From a checkpoint of a small image classifier: 195000 training examples.
Rows from block 3 of a small image classifier, named by matrix and row number. Rows with one number belong to one channel. Each number is 128 + 24 x the weight over its row's rms, rounded and kept within 0 to 255. All counts start at 0. Numbers have three digits each. After the name is the row's rms in percent of the matrix's.
Before each channel's rows are labels from the 100 images, of 14848, where the channel reaches its highest value: "top examples" is what is common among them; "peak at" is the part of the image that holds the peak. Only what is clearly more common there than usual is listed. The data: simulated stained blood smears. In brackets: how many of the 100, against the usual share in percent.
# convs0: first 3x3 conv (model.blocks.3.convs.0.weight, 240x240x3x3, each kernel summed), inputs 80-159
# convs1: second 3x3 conv (model.blocks.3.convs.1.weight, 240x240x3x3, transposed, each kernel summed), outputs 80-159

top examples: band-shaped nucleus (100 vs 14.3)
peak at: bottom right (27 vs 11.1)
convs0.219 090:110101119094111123125119123085121106125117117088096114118142112111127132127110144134137090104151132109108099128123117101118109116114092087103142099090131112099125131102093109081088103115113144102101100101094137114117132113104128085131100085
convs1.219 095:098153097112090096112146102126118141094093094095147104109165144137115107099147139127102127084134162150151130109105098118102142155113137120088099140142098161151096106077131124122150124113156127142132114138129142148097136104157179109116135133

top examples: lobed nucleus (100 vs 14)
peak at: bottom left (27 vs 11.1)
convs0.190 085:094094121102106150090129115095143110132123134099098103106111111116092136105107131128132107138110139103116100074127121105109109119100104102129145104110147099091107111127101100102108104104112109105103109110105127042132060095104164100121107100
convs1.190 092:110128146119136141132095148112167149137142144100100137139079120094116139135092132115173114155130141093097109114120139102143103146124106110141125146139087088084138128163132132118108107112097133144122097117117120060139058112085149106130122119

top examples: band-shaped nucleus (100 vs 14.3)
peak at: bottom left (28 vs 11.1)
convs0.185 083:115099128086124145126123124092138098136131141089092126128146100104140147127103154149151100123154124099111097120142133097120107106123098094126152092094118108082146139116089099088093101125104150095095102097091128099137127122109128093146099088
convs1.185 089:097141095093095103106144106136121129104090093110138091093170126147106117101150140132096132090129174144158120100106099124098147152092136129093092127137095164140098109064117125109150138109148125137116135137128138126101119091134188111121133130

top examples: kidney-shaped nucleus (100 vs 14.4)
peak at: bottom right (48 vs 11.1)
convs0.196 115:146155146165145137149122147164133156140145141162152146144115145149149138143143135135141161133124113137147158149147139158149154147147155163142141162160132135142149148152162157163157159143144133160165155158162128152141153146142107163134158160
convs1.196 087:150115159102165154148139151100146130116144152092115127127081105108116103140132149104185114116139095148134057124196138101148113109125113104125169122118131135100198142170114109107109109138147143118115105118111142101138117124172098093163118119

top examples: kidney-shaped nucleus (100 vs 14.4)
peak at: bottom right (50 vs 11.1)
convs0.209 073:129154135167131132141120137165142156133136138163147136139132127153149135142146144144141167127146114145151144145131137156135151148138161163129150158160124147124142151151172159164163165150139153159165155165161130131136143133156107165156160163
convs1.209 065:134142099132097113115157098116145144102113112079121094086083125114122091119144130101181125094121081165129095112184093103107116152103116117113158136143154145121168157145132110121114102113161153146140095125121133126086114117146085097150126128

top examples: kidney-shaped nucleus (100 vs 14.4)
peak at: bottom right (54 vs 11.1)
convs0.73 099:139167144163145138149122145164142159133142143155157146148114137144154137138134141143145163135134116134146139150144142152145152162147150161137149160167125134149153150165163158166160154148138140161161151159158128156142157146149105157143157160
convs1.73 081:139127139101152152138137131104151126118123147089107125126083106105127103141136127105191118107135091152112069117194133095128100116126107095120172121117124138099199149147117104101102098128144148122118099113108136096138114120167094098163116118

top examples: kidney-shaped nucleus (98 vs 14.4)
peak at: bottom right (63 vs 11.1)
convs0.146 135:089102090128068119074147089125143138112082107126127079085120139140110144097136148137141136108149121132151127067138102134088143142083138129112149137134122128140138131145132132126141136101140143139134138136134153083104070080093138131138141137
convs1.146 170:114137085115041099084112089118120137069067094112125103101109125115110130123114144112140127136144141115119123112071102115092119136109119120125132134132106109116105116123116141117121123115109141136121119130121138111108108109091139112110129126

top examples: band-shaped nucleus (100 vs 14.3)
peak at: bottom right (30 vs 11.1); top right (30 vs 11.1)
convs0.50 072:112102115091086124111151106096105100123108116096099104107126101106120134110111157139128098111156135108119098108116110101107102114103108097119147092106141124097125116120091095095102098099110154098093111103096121098117119111118126103128104098
convs1.50 089:097148094109091094116143108127120139095088090095127090094170126132109111100152135120098122088129168125132128103100096110102130152090122125090098139138113166117097101079129127106136129107118135140116114131122141126093128093131187088117131124

top examples: lobed nucleus (87 vs 14)
peak at: bottom left (27 vs 11.1)
convs0.161 095:078100134099125169101121124098144109149139155101090117120099097106100151118103118135141107150117146093113094078132144108120110132109106106136146111114148096079121122131108096101111107114106123113103111106106128039151069105108159099131109107
convs1.161 106:104132143121145136132101149107173146150145133104107135138084114091107142140098128113174112154126138099102098109134137102138102151128100114144125144140081087088135137146131138115106114116096131145122100120116114049137074111092151101142123109

top examples: band-shaped nucleus (100 vs 14.3)
peak at: bottom left (28 vs 11.1); top right (28 vs 11.1)
convs0.70 097:073105124100107165098142110103143115139126140101096104109112102115089148108110132145135105133126134098120098075140124107107114131099105104130145115121149104084116119129111104101114107117111127114108112108108136039135067096118153097129111108
convs1.70 113:110127136109128137113095140117152152129127132108105127128100111095110139129100125108165120151120140094097105089090133103131104146117109110140090145146081095093131114121135135112114110108099120151124097115119116045134065098073146107113118122

top examples: band-shaped nucleus (100 vs 14.3)
peak at: top right (27 vs 11.1)
convs0.81 091:089096114087075129105146113078133106126097119094105097102105117113112160117111152147124107110135122110129083089124103110111117106098108095113148109106115115090114128141102103093109110116129138106100107108099135067114097097112120104134110102
convs1.81 115:107139089107084085111102111106146138116089082091116098098127123099113135112095133121136116120134154102111109107095087100095105146107104102113110134134106096105091115123121134106111106116103134140117097122110129122084127109132160098127124118

top examples: band-shaped nucleus (99 vs 14.3)
peak at: bottom left (28 vs 11.1)
convs0.41 088:106101129093129139126116128093148105143130135089088118123149103106142144132099149147154092118150115096100096118146129097123100106112092096120164092096115104101149146118094102095095102134102148101101095099097153091130119113093118091143103093
convs1.41 087:096143094113087095094130093125125144099090095120143098103162141146115136096148143137102130092140160153165118100099094138093155149102140129092086139147088169140087109089129140134152137116167135139128137154138140130102103100128177121130146144

top examples: kidney-shaped nucleus (100 vs 14.4)
peak at: bottom right (49 vs 11.1)
convs0.84 102:133158140168140134148123145166141160138141138161156143142130138150152137136144124144137161129114112139147155149143136157144156145141159167134146162159130143141145143161164159166157161137144121160163158161163111149137147143149108165136159158
convs1.84 076:149122149105147158138138142105145140128140153096117121120091117099124094128143132105187114111132083157127062113195137105135118123131113100125156132128145140095203138148123111111110108129156142121119103122111138089139120126160087100155125119

top examples: kidney-shaped nucleus (100 vs 14.4)
peak at: bottom right (56 vs 11.1)
convs0.139 118:109157107146113104103162109139151156124106097134152084090123149141136158118137152144153147101152103139151135089134091132107146157078142139105156153162142143152167142170151139145144136123142149156151137146145148090095079090109107143152152147
convs1.139 114:106135098104083101095097098129110130096090101102120101089133124111102116113097115123129115121111151106115113093124097113100124127090117123118117125129078105111093082103108140116122118113100109120128108129120109095094093101116157112104128121

top examples: kidney-shaped nucleus (100 vs 14.4)
peak at: bottom right (52 vs 11.1)
convs0.74 094:130163140161141144150130142162137153136143145162149151153113134150151150136143139132149158131132117136150143157146143155146153160149157161140154156168125142143146144162159152165159154140137140161156157155161136154142157150148100160133155160
convs1.74 077:142116126087124140125125111103152119108124132078105120117100109096114106129129156112189107108153097142125070113181124090119115113125107109123166121113106139113175142131100103100114092131149158116116093106108163102128110126143100094147113114

top examples: band-shaped nucleus (72 vs 14.3)
peak at: bottom right (65 vs 11.1)
convs0.45 074:137114141101117131149094143090081118118128137101111155149157108103161080143102132099109105122132134108113097166096144107147113118164103097134137113100122108106114112106104115097097110132105113108106114106105115159141182164109097099099105097
convs1.45 103:096146102104098103124139113123115132111102103124149117120167145147121124100146142131101125091142164159160123120117105135107147143129135117096102136131089158162093099099120126121145128116159129135122133139127143189109170119192180119114137135

top examples: kidney-shaped nucleus (100 vs 14.4)
peak at: bottom right (49 vs 11.1)
convs0.156 116:140163115158113117106145109155120160112112111150166109109116152154112115117148118106116163125119132153157148099110110154113160163108152153119111159160138146153116112164160161162159154114157126161161152160156133133111096110152143153105162161
convs1.156 079:140133153126133144157106166124166145130147148114101141146094102103110130158103109114182133160115068134106099148172144102151110145130117117137167142134077090090166126211127114109125119086129143143119110122124113089140110124107072124127126132

top examples: lobed nucleus (100 vs 14)
peak at: bottom right (27 vs 11.1); bottom left (27 vs 11.1)
convs0.55 089:116111121093131128100110114094127113126129120087123115113089130103110120114099106095106099138097140105099100085112121092118103111110090094130103097108128098145109111114099108100097096111111113109104097103094111077122075116103157094112102095
convs1.55 098:120122151127147154147098154113188142168160151110110146148076110100121147154101126127166122162121131098099106144143153104152102143144108115149161142135082097094153161177145121124116115115098139144120104116124111061153090136087110121147119120

top examples: kidney-shaped nucleus (100 vs 14.4)
peak at: bottom right (45 vs 11.1)
convs0.239 110:150156145162144139148125146160109162137143140161147144144104135144141123136136091132126162139072115132141149147137140155148150163143153157142110164159137134107139124150162155159153157146142073159163153155161068145142148144147111157106156157
convs1.239 072:150120162119164148152158155114127143122155150110121124124060103127121095141153100106178133111093092159144040124202138115154138132118133116123161131138141150102207107172124103124124127156164120129121126135128108105133119124183114121151136135

top examples: band-shaped nucleus (100 vs 14.3)
peak at: bottom right (34 vs 11.1)
convs0.90 111:083098105110047117078143098103126126113086106108120085089124132128108134109129143128107121113142136127140110071113092123095132130087118114119147119130139128115103106116118121115124124101137130126121125123120139055106074086111150111128129117
convs1.90 149:119131108120078117079111109111136140085083116095115111107104127103121124118105143125141112137141143106109113103071115105099110142111110098130118139137115106091113120115129127113114105114113137138126100118116137106121081113090141099123125118

top examples: two lobes with orange grains (100 vs 14.1)
peak at: bottom right (72 vs 11.1); bottom centre (28 vs 11.1)
convs0.176 104:138113154106142151156116153111102114129149153107116159160143114110161054150109104123125114144098147115110103165111158111157113111167105110148134112108113118110137116098114113108110110140113083108111110111112068165156172168127109105097111111
convs1.176 114:097141108111113115134144124125104126129115111132151125122182145147135131111147122134077127095125150159158122129124116142118144131139141125105108126121098160160094083091109122113144132122154118127116135140123131195117181130211172122100135133

top examples: band-shaped nucleus (100 vs 14.3)
peak at: bottom right (31 vs 11.1); top right (27 vs 11.1)
convs0.5 123:105092114089091115124138121092127097127110107092106110113138116107124136119111140135131093108141130116120102123122105098117105115115096091105139097094133123108114130108093103088097096114116139095088102099091135110108135109110126092131101094
convs1.5 111:102154102116089097135136125116121142101098096079131111112159140101118108101122132124107118082133155114114132125106099096109112156112111111089099145148107139128097108097139118120129103116117128148129092128120137140101147109159166087116127121

top examples: lobed nucleus (100 vs 14)
peak at: bottom right (47 vs 11.1)
convs0.34 121:125113118100100115124112119102058106106110115108116121120139116106126088122105099108073106113092130111112107130093119111122110111128101105118098104101122113106077081084102125100103107115113082103102109107104073124118148126125115103065109104
convs1.34 101:098147097119094103117150112121105135108099104110145111111169142140125083099145104120103131092103157153146130110102104126103140152117136119101101133133124155160099089082126116115140123108153113136119128133123113186106149115175174119089131137

top examples: kidney-shaped nucleus (100 vs 14.4)
peak at: bottom right (47 vs 11.1)
convs0.218 080:135167134173124128137121136168134162128132132163157135135135137151149126130145121139128169131113108140149141138139132156134154136134162163129131166162112149138137137142168162168159155146147119161169154162165120152130141133153110167133159160
convs1.218 079:138138098134121115113162102115143153112117109091112092084102121110128096124150117109166122099119086158137101101183095100102118149092122101109152142149159138107195134143144102114110109102150139140129102128115135108095126112144093100147125124

top examples: kidney-shaped nucleus (100 vs 14.4)
peak at: bottom right (60 vs 11.1)
convs0.30 091:123138114140113082093161104142157140125111075135147092098112139136133148119133136117146140101138111145141142081134070131109137135069134139107178143143138143145151144163143125142134135114136144141139135147141147105076065098096113143141145139
convs1.30 082:104132090102073100097108092129123133084083100105123096098157123131105125112145139127109122108126166121128117095131093120094134126108133121112113123129052164115097092090113136119133118107108130121123116130128135110097107102140168110116129128

top examples: band-shaped nucleus (100 vs 14.3)
peak at: bottom right (36 vs 11.1)
convs0.0 082:111126104094073101109145099090096116111093093092129090091140131110118125113116161128105103105169132121122110104103093105105118125093100101112147104112145126120108117113105115094105112108130157114109104111106132102098122100118125098127115108
convs1.0 095:097150094128082090103152105126118140088086091083136094097163137127114106097146138120103128092134158131129134105095093108095129159090123118096099138142124156132097102073134124115132118106130138145125105134122142148096137097125168098115131126

top examples: two lobes with orange grains (100 vs 14.1)
peak at: top left (33 vs 11.1)
convs0.160 087:084108142102142176113140130098154111158148148098102121127109110107103154122112138154156105134135131105114108096145141103129106133114105100125147112115155101093114130137108100100107104129108146108105105105104135058148086111124138101147104103
convs1.160 098:108126146125136132138105158125169145162137134118110136139092109105087159144100121089180122148125140098096121117123135109141105140116107129134094141136079095098136135135128139121112120112094126150130112119124100057135083095077141122134118122

top examples: kidney-shaped nucleus (100 vs 14.4)
peak at: bottom right (46 vs 11.1)
convs0.197 082:129160133165124130139129135166139156128132134166156139138144139151144142134151137141123167128129103146158141140138134162137157127138161165131129157154095150140137145148165158167163165148149143157162156160164136153135147138147111166131162161
convs1.197 081:143140107119125116116157097113145144110118117085116087082111115112118117123142133106184116104133088151147098101169098098101116152093111108104156132135143141110191137136124105099109102097149153131122097120108146112094118109137098090147117121

top examples: two lobes with orange grains (100 vs 14.1)
peak at: top left (31 vs 11.1)
convs0.95 123:112096147099147155135105139096155104147149147099100139144104101102132129136102131154160102146119134102101093133150142100139102101138096100138134101101105102088153143136099102101100103143103126103100101101101123116145122135100140099147100099
convs1.95 112:147112150127147147142106153118147139156147151106103152150088112089137155147089109108181110147120075089095111149145147104148101120140107117146143134125065081104141133167122130120102106126094143125124099115117114105150151143127140113137116115

top examples: two lobes with orange grains (100 vs 14.1)
peak at: bottom left (33 vs 11.1)
convs0.227 123:125098148099146148147105149100139101147147146099103148148129107100141101143099144140135103148125128104097100148145147101149102098149099101150143102100107099107148140110099102100099102145103127102103099102098121148149145151110122099137099099
convs1.227 084:101140096100103109096146098126126114116106112137141103097188131160129161101149171157093128103166172151163111092101108142097151129104138124108099119116094153137097102075090133102145138122150128114104146139120169143112132104166189128135137134

top examples: kidney-shaped nucleus (100 vs 14.4)
peak at: bottom right (63 vs 11.1)
convs0.177 111:118159099147104094102165109139151151129095089135159088087126160141137154127141148141166143103152111149147147089139089134108145162089137138097161158159154144158171149164150129143143134126151150154151135141143141105093090094101107139155151146
convs1.177 119:100139091120081092113099107128112131086083094106119098098134122101096132107097119117136130127117147100106116100112096102096115131088112124116118127128097097104089090106105140121115119106100116130128113128126104101097108086133154117110127128

top examples: band-shaped nucleus (100 vs 14.3)
peak at: bottom right (30 vs 11.1)
convs0.183 087:113103113092097101114131111092127108121101101096109098100140126107126132119112144132127097104150126119112108114119097101110109106100094094105152100100134124120115129115092107092097099105117141100093107100095137112101122106107120092127103094
convs1.183 087:098146095122083089111141106127113142091087096090132097102165142124114114102150132128104127083133164131133131109100087111097132150101136119084090143146123165136092101095134126129143116104135130140129114144128138148091127102141171104117138137

top examples: kidney-shaped nucleus (100 vs 14.4)
peak at: bottom right (40 vs 11.1)
convs0.98 106:148153108154108110105154107161112146104106108163158106106133148165114114114159128093108161138125140164165160099105109163111156142115157160127115153144143160155112108166155156159160156104156137147153161161157137150107099113135146154097155157
convs1.98 084:139129151124138150159101156120153154140151152116100153160080113104117133147098152101170126163156076106114098163160155110153112149148114115150164150139064091084155137235123131117120121110096156141127113126125154111153130137128106111139129129

top examples: two lobes with orange grains (100 vs 14.1)
peak at: top left (28 vs 11.1)
convs0.1 090:096109147110156186120123139097148120155153159103106135140088115110109166128107122153149108161107135100109105104160155110137115118124104103140141117111145090084139132157109106109107112128113116118115111109110124062159090121118151101134109106
convs1.1 105:104128151125144137141098157117186145168147142117105144149084116100104155141098114108186121149112135094100114133150137110145106144128112117139135148138072090099138158160130144126112116133100119144124108124120094067140088118103141116160123124

top examples: two lobes with orange grains (100 vs 14.1)
peak at: bottom right (78 vs 11.1)
convs0.201 118:130112149113143154147110146113111114137145154113115156153132114109156056150110077118131116155068156112109107152125159113149114107160113114157138115113118116108148117116114108113113112130114062111114114112113047159156148159122153109100113113
convs1.201 123:102136108111116122128143119126091116126119115134144127123176139146133094110143103152084126106101164145145123123115118137116137126138139124116103119118107146149096068085112106114137130125145076119115136133122103182121160131187203128081132131

top examples: band-shaped nucleus (100 vs 14.3)
peak at: bottom left (28 vs 11.1)
convs0.231 103:099099131098126139125140127096147104144133133098092114123139091102134151128097150144154097107148111095109102111145126097125097109102096096108150103105114107098148143123098090100101099136101149104100101099100152077130108104094120097141101097
convs1.231 086:106138091093089091089126096123138140101092080107134089091154131134117141103142149133105126091145169135144113091099090123091152137102137124101091140139074161131090110073125136123151133116144131145130123138131143095091086100110177108131134133

top examples: kidney-shaped nucleus (100 vs 14.4)
peak at: bottom right (67 vs 11.1)
convs0.212 135:109106104136094121095163105139144147124096108143151084087124152152115149108149154137157148110149115146161140074150095147099155151083149143108158151145130146152156141163144142142152148115155153147140150151146154112105084080098123143144152148
convs1.212 145:108135089107049072094108097120137137097081080107125096095119124114108136120113151119140119130153147111120124112072091114097119131101115113120130132129096110120101122118112146115119118115105143132121115130120145114086114107116149106128127122

top examples: kidney-shaped nucleus (100 vs 14.4)
peak at: bottom right (38 vs 11.1)
convs0.31 119:148148141162137135140121141157098154134141132153129136137096117137142115141134045123118154138034122124128143137121132147141142150138149155139090156154155129086129113144158145155147149137128035153155146148151041128135139140134119154091147152
convs1.31 080:152113151142158141144165156122110156120163144129127124124072115140121084139155073115195148117069110147137064124193138125152145127126148125130140142153159139105200091171147098136139137154157080140134144143139067106134120132189113147123144145

top examples: band-shaped nucleus (94 vs 14.3)
peak at: bottom left (30 vs 11.1)
convs0.29 094:116096136096135138132097137095139100140139136096090132135146095097136146132097155142149094130153121095102099130140136099135095112133091095132151097099117097094148139108094101096095096136091150102096103097096152120136134131097120093139097093
convs1.29 091:102147096104093095105140107131127139102097085124148101102158147147114136101151153136105135087149172159170121106113090143098157141109148131091094138140076161155092110083122141131159138115170130140135141145136150145091116104152179121125148146